Rows from expert 7 of block 3, named by matrix and row number. Rows with one number belong to one neuron. Each number is 128 + 32 x the weight over its row's rms, rounded and kept within 0 to 255. All counts start at 0. Numbers have three digits each. After the name is the row's rms in percent of the matrix's.
# up: expert up (model.blocks.3.mlp.up, 64x48x192), inputs 0-63
# down: expert down (model.blocks.3.mlp.down, 64x192x48, transposed), outputs 0-63
up.0 086:100174079189170161107110148117140090067100171113098134117158104129147140114166160157120132118091161119131124121185140128164148139230197149153128127148155153147115095095178167147137147125126169
up.1 101:148172125168172102108122094142090094131139136106164136149122119165039107143159104143112106101136156134160115161146117116172116170060145123135086098129122156115133095159099067123036109092128143
up.2 084:172087054125105134061116152190157141152171095125059099099069106148146124119105074122133172146158208055131115198128104183146074079145110086099181078122178114145086140133181158166157110150080118
up.3 074:184185134160121106116130165130099102093092101161094142097096118099151114119104080119106154145147171122074098139068165165142114151123131170167064141186153127081122060157134145100162124104100152
up.4 081:154158135158101076105120095124117096131128114100065142113156073117077110175171154169116180175132138125112092100132111197135061068103103124113065126152112101161143117099115077063141141126072101
up.5 102:106121099124132081151091094122114096122111122149132146176094129206139113093145122151108186157115101142119137137144111140182079057124102109126039145116144140145162117195072108094148138128220109
up.6 093:162108108145153157089175100090159100107075158139169088127106145110124152141123162194116151140088101083140169159145094138125115183097186142047099115129143119145163183081112119128050121119093185
up.7 113:107165133196148190121098104144154159185174112109164118111090094089095100117114137201134152157127126098085150152133097185086149230069197070090133105108123102155150134149151171177086183202053161
up.8 109:147122141140120172120152103084164119150086094140121125116120091113095162186118106123131120160103033127131151178156101151167078090123145123148095140133117146162084109112132081102089108068112077
up.9 139:178130161151156148106204111152112132152077117164141110061130139205129109146142102121139193123166088110168226147132122130118121148141133162117156090113144194086112160110120127163120066110130132
up.10 102:066141141128146114090092096103099162084110121075075137173119069083094125149149178093101077105170116174122115126065162139166158116176141107163122128142114138123158093149087228107148163126182159
up.11 093:124104155115161154093086138192131119182114195149097099135142129166115113113173077132167085126149121163121119097149195077125117118119163131113139145088151135161088128085084150138170168122133155
up.12 106:113139072198073100101058148142141141123166091136130144143103137115097132119193173137142138125156128101137139076181170175129109071171121100101134153110048178102065177130068112140056118084102145
up.13 098:089131137138096133119152218130071126142122096136132135074163091096105142163171156095103091134125132182170153159072162074131178167125149147079104133111127100157219078136095179106173071152125130
up.14 106:125162153099146134108186091090164138132186145175157109127136115092110109171110094118089119128151118146102117104145132161106075154100139105165167025171172111138069097123163129109108122150139067
up.15 090:108103134163126058108112155152079088157098110124143100121143119117111116178138154104173094121166151119129132140164149162185123225218154136156108133132084122124135122113160129182120110129142079
up.16 087:075159166135072108170128118151117121134135136083167134125152093158142118127206099156151121152075150137142111136159136163131135116149112129119064135147208100121084087140217149104118119106102130
up.17 106:108141126104109151129179106146120106183188146127182176086063104136110110111164210094139109182194071128118127092121130188087142172128146197135156125117128032184125145120065097096114124121144100
up.18 093:059113153140134103112138078121121138087162038167132119143105058124144150117068148107153097178121120142096158073098110096114149174150082139144085122176092184141148112120045135092124100154150142
up.19 080:162129059092048118088181120085136145129163154145142157142140135096142195098149087129113166104159075160154133073109137155070141118132145176191133159084127101068122080135161177170171133130155140
up.20 102:086138144163103088162126085089125165127097148060130119122152072146149171145123099079140089095108102149170098139145155130156153127136144189130102114133110152118101126145121115083121156158174128
up.21 118:147146118129112191171217131096123149123108073093118119143108160151110100202127085142171128170102094157155087126099136138159133113130098130133109123157101119131101113144067134117152074106107085
up.22 135:171144078147142146141156126171100144095088162160176135084102094110089125174123128145134172118108089079151153087121107154124132153163175170084114127115133161111140208136107118174060049122152157
up.23 133:174125118145017105117165149152110104174172145127188128145151090162124094145092111104115108157130193073209109106106148129110129105131089121153138112182141106160076127087133207137165135126127060
up.24 098:045136144162095137162195136142099112208134191143090112154112091186104159112146170087118138101113138119166072081149148133139127156164189101127141125127174101127165066068092123104140129137133104
up.25 088:155146094129189171081167122160121125074094165126166128040117130146104081141156181115156119080147128098114127158169157098104160117141149114168116127132211096099154172072124078095172137146173127
up.26 089:122182120155121130100164123161114111074100118124144088159149103092107054108071108145052169100131130124157075144104084173136136121147196119164151115145144137126100095155125116104192116164142088
up.27 112:096105146144109165109187178182069128122073163143165117126125146127079132145117149140129161131118105126163155144122084129132187164162124133124145118136133112167145102113125167114084111115091129
up.28 112:092154119120090142177134150094130111157081178145130170069072148159111148131150082141113105101072111160141142124097148129118197168138146165089042111171144133104145105116116140117094091125149153
up.29 107:151111118090101133095139158159101135091141071117167098117100136114135162189049114090133139108058097157156130135185080103165117112100131170079145194138145106128136111149141132100074153158100120
up.30 090:038136170119161218157175099112104091155118094143108094143102129093183156138145123076108082143113106100105079066103113152154101155144153227097156098184147133102143088141108085064113125147127089
up.31 080:156112124174072066126130135172107130067106167091104142044157172114114106131106111070150103112157072122082147113155077151125157071126159152140144141187146111185142108162146124143135131126085105
up.32 125:190098144118094117150195179119158082121114120126112097102130160103184127130136103085154114113091087131169115144108128088148094074162180140120125110065109088130109091118126132109164165084086134
up.33 093:055160141111111180098081115111144103050124127111157136170160102112149088082202042136137136142138133098132168098025139109175108126061160146099117099159123153156170078150158141168130118160116100
up.34 079:118144149098130077090143095085136162056171115180139129074130117113153157159147112109167182176146193147161129123141129034062108129085081092141115074088172122099161163104113143131143134136131180
up.35 092:175177109172138135095095093251172114107115138154109137117095139104091125156094125130188153152138100125159138100166143124173148150137183123092128107133102101101088177133144050127085137097113123
up.36 093:146155131096129078127112090100090138171093134193126111110135185083057071131093048109105120099131123124089084104188135087121082114131110152108133108119117147097108136111121111120064185111141106
up.37 097:127067157080125118106151099104133146117132143158146154130115102123135098185191105105175061158081141178117165157052114099118138105142153097137112162170117140122135108113126150137124118137123120
up.38 085:142083128184109108129183127125170090132119116133102090131099092160174112148128118167130111109146149129137035115115116099181136098141141114123126099159152194089158110128136159146144167167128185
up.39 092:155137130091135157141142187154143068113154113098148099150113152136138137132109076109132109100117079154150118147115088103145125094074164110169125152090187106173097115120166093140114135100134155
up.40 074:074170137192123084130137121075140164089128105181076098185117136110142141165100098106117130101154136136133097190136148087152116089121128148150147102122100097144173112134166191144132155185177161
up.41 109:139091177154118141137099148099177091141109151140123117099119096119116135128088015113152096085066104137204138132179108148131135071147144159118106126121104123107113134150148081091089166106105160
up.42 085:070086080124130141085087140107124073140140125148094112143155186152151111127114162138154138140151133149159127129118128096123058154177092079199144132100147165144179127146152205124180135135116111
up.43 107:070164109122156138157114160148181081208151107119133123179056054121105137130087053065138138149138110145081077071093128118135150181120138131163135151134150147086134074066098107093083122125146149
up.44 107:107138155100145106181115086104119127174201103145118094156115135110128110120064051127122128108090123220133149181166136165154149144139114138096137150173077157136162156144124080096078159087099111
up.45 097:057155091119111113120150178153113150108118150111090161140100103186149181163160162120091121130143145121152085085061166170190105135128200117084141127125169088116104116096054112130095170167097147
up.46 099:138193105184128138098111105161128166102127097169124170141082175130218090157100092144110088102131080123149080162150125150085111112124062140136084169130092141139144119115159100165183090154119088
up.47 106:178111106149148103133133122156089112124146204163197115089134101122138111132136144100107104118156039112138039144095134123127141182095105120179175150157138069091141067121177080132112103175127137
down.0 083:114129119135173134171141141087085145098149154072111099186143140154163112140129157178212103139088131105096148114160113102124095156098152117136119167142096182127131117097078113141133132109188149
down.1 109:188033108123075160140130173098199157133108092147136093140084117065141151140101107121143188136172120096151123105107178146099181139178126148159130107171157148144198192097168148150112118164094110
down.2 084:140143158125108154156161108113086087178098101128088130159136048056106161138090110115090110191198143104130086116171094130129087110043127159098144151164110108093095114126147164112086110136151123
down.3 070:141090140123128041117165152144187066094103141131171108109102085093149119136146048097105048136131108130167140142106115175168189124127102110155144135081155131095095113116125121161140163140127173
down.4 077:121115161141156129183159173140128120147122088128040082129093137141145190134119160166128101125117161101091114121178158133182161175132113175164089116146123107089177154140146117053163134136114164
down.5 093:128136190172089114093082093095094143124111169136110162133128098082147148153135147136194125125104100122088145175136081068126146142193128156126137158166157100125136094124161154128160126037161117
down.6 090:084081098134101110118103137129129157153116145075111115135137108158117166135163088121079166185095153139166077114125143097077141071105129123170113094122114144031066085163145110143144149071120143
down.7 106:124089150169074155146069123094157114158132137142110105118146091042104136134085173126136149139141164167114083133135136211123109122152179166127156123121103121139081069170172142097114127094125154
down.8 110:122109098121116144126135127201124169112154194121154085133109178137112135155173103112109118105143204086172115154062116153085178154080103170082134082099102109090171143152160079081110161202136191
down.9 115:086093117121126119117144075123090133110129151088120110082191118081110101136139095098201150193133183094094091127127149104117120157142097111120125109141143135133120156135164074149098146145160095
down.10 100:193176165150111094160145093173110096115069133214118171097112110158178118109127098176131168161090085139116177084184126112138130172134088159104154171157118103137074136130151101086187083113086105
down.11 103:147123054130085128169136130089175128078145129108147193147116139130153085155060107085161100087112107116112107119153062182125180116042099125161172144118133136137113101123153080114110131188129156
down.12 108:157169181145113177130163174153142121150147178098153133152171148119145132133150130094091130138147157167013108166152118139139130134128176088120118085162148196092052104174129127119102121137161170
down.13 098:104145109126100138101109098123102134122093142157099135104114166138176099184081146199160120101125075122150116090146107162153110096100128070095189133140069175051053144134118078136073162082140132
down.14 099:142139159146130119205084071170119130118084111126095126158145081097180101080143198195156092134129116193064152136139104081163146124169127114085082178177119119102144094102133154065123123137089157
down.15 095:136122148130111172146159106108150080160142127138114135134100106140162110119101070160097094179104119152143130134171138121089154097056118141103150130138099176178045191124106169105141130112109188
down.16 083:164123200110076146094107151124110183068121142126107106101135088139154150174113099133104120197127121151134144146107122086178126096137139090125118118159112103090197156124089131213072137146117142
down.17 091:075075087125088035136133139167141098189136092149136113105161108123123149180149107122141135102164149162108068202144112163146090094127110114119101158103114149105118142122102113124125162184126123
down.18 095:158168105161074142148118195109076133160097194130117138100171124121073158148185119156120124153122160172144107132144165132174070121113081113144156115087161147094153085182138104113103145080138181
down.19 097:114117148148154128135134129152125116120102146073140100094135101167133105134185118141137115148139142144134144170109137099193104118120133057121087098110148119153145070163172208072117114113121156
down.20 107:160120136120155203138117173198130094093138092170118140108077176137142110109120130156123146150128140117116107163134099109131193112089131132133132143099098096134218145112133087148107136154118134
down.21 095:138033137126135151111045104142065137168140158169142127141188023136150162141145150113134091101054112098145130167078120143131133195117118206088110124118133146090100147197154156137138154161143177
down.22 122:110030120143137087101066118070132122165157163148140106120171172165143133131154093117096125104167121100130133157092148009111154075092157174132106122137204116133136069132112103167139130074091137
down.23 115:118181079178087084155204173132103097096148086096101115088103146120090127134123086130057125135128099155088118105136127116169098098083105129130132140202088106128053183106044139130146147147140114
down.24 109:189051107115106105110077040114134135104092146142146167137199153101150140177098061156139171099106143169096163174110124084105167165120118187187123101146075134150151209099088102189132135112102140
down.25 088:085169151130055152085154089112109126114124137142200184121143138092181150140116168130175105128067186127073154136153140140132127165133144176105147101118127123156116059102148163131142144139130113
down.26 095:169144076109104227150104102110128046074070137149136152179126214182128082128095143140108143097199109117057120166139136075101114120171181132150120148080145160086202112164141114115121143170138156
down.27 118:110110102070141154083090097112186153153146120171113115121159117166150147127058042105134110145151115116136105110096137132064113161073083207112184140159139141134082188129177109184157144136140095
down.28 125:152094151076187104080104197146149132099169102079162090101110109127126097134096142109142136072141108118199129133147088151101134068145091130108199136174122128154143132171133024157154161129071113
down.29 110:103137125154176117117069124100159135182115174129115156135124155130125158140058140098141149149153175124103122119096129215099172183116137117186133104141140126129119145090134089131175098144158124
down.30 096:223102100092117109109097161126104183099139138138153170118132132162094139199134095226170147123111125120191137164155121076120186104144105107135066173133081119141114167113168096153116107094155145
down.31 086:117113126105118121134122088149076145088069115207100113137127088110078186090147130110116153111153107123147181118086093118114054181113116134071139138101166137147090120115132152112123137133074105
down.32 111:095160080097183081102116104165098187139151159107116105106124128192066175116150125168111091104154152141067152116172111156175150174151081120142148145120133155134158162166097062110085084139135140
down.33 104:212132155093198078189131130114094186186097147163088153129153138176170143116076130166108099076132091118122127087174109103086129136176097111195106171187132114118139084123149127124110093131117133
down.34 085:093113136119097115211174137123150114108088160146112109163128138140153112127086207119084176182134133136084192136150093128114092174185135130130089151113098090159135124111151141150181109105112118
down.35 090:107085091057070151215160188085112128149173087157168115098108109170063099136146093101078185141163130130091120131153166206130152129185118135136169088124129164124138158092128122107139123148172165
down.36 102:146107143171205181137170140169174102082157050075150140127136114133223125071163151113132101104073091161145170111080060207120179102120159089126130122161122135133128084126160118100164104101103129
down.37 113:125134106180109113156133176162110137136203140094105088106134142138115178120103113164108170109183122068151132141153148180146096136083012171123116147060126183088154150120088122145127176107155140
down.38 086:080215126142171132108091106127118146125070094115100120179104065126150159135128130141087123111124085096107154098123137141200133129121137102134131169148140114176121101141203202166117172127118151
down.39 089:091111140142144100128147086072166168137156093138085161089156074157158131107119153126088114174081157115094123081110102162134163133118117111108163097201134118124141129126106154044104157168130117
down.40 080:117188189152142097123126065138131164108074165131113103138119115213137098162123162144130135097155112113121110149088126143086109154100160161195091091064185105038118100110135149188183093101119118
down.41 134:134134070085137152170191165191138203124176147159106119110133116204110107129117165113085104091136139140125095098079098120088178109132119175116167126112157151168197087133115115215133111154102075
down.42 106:117140139135072138146147096158103155121092146084136124102148136104158131084150182118027128162164146131096187154173109048153099122164175109104107147077091064117085064133089218114141133104133143
down.43 109:150101116099082146164172162094136119070092156156148140092111166111115136130129118117116078136182163134194113150184109132119157102073113135107089119123123148148158162101138126155086130138105137
down.44 107:134157126173083150082159185164137148105124150109134150072117116158094122081180138119116111117154140074170080037143126086129133086083152142121080127147153166098128119067114079129124052150123187
down.45 102:161076161125088139156123089087063099144129081139142112150110114114134098186067081097135169117114125114132194107191136094128200170140095139170124122093108171180125164128138089130158108121172133
down.46 080:092082138102122129184090142197091187157067199121090058143132083120125141093085151078150106152098153151080135117122102066053131156086131161148128109110148128112085123104135152111114122156152148
down.47 091:124096199125134090124089112117148135102077117144150180160173120131158152200150192101105217130132195156134146110094161086113107081092174104119134077132133110098151107123108113134142118144105141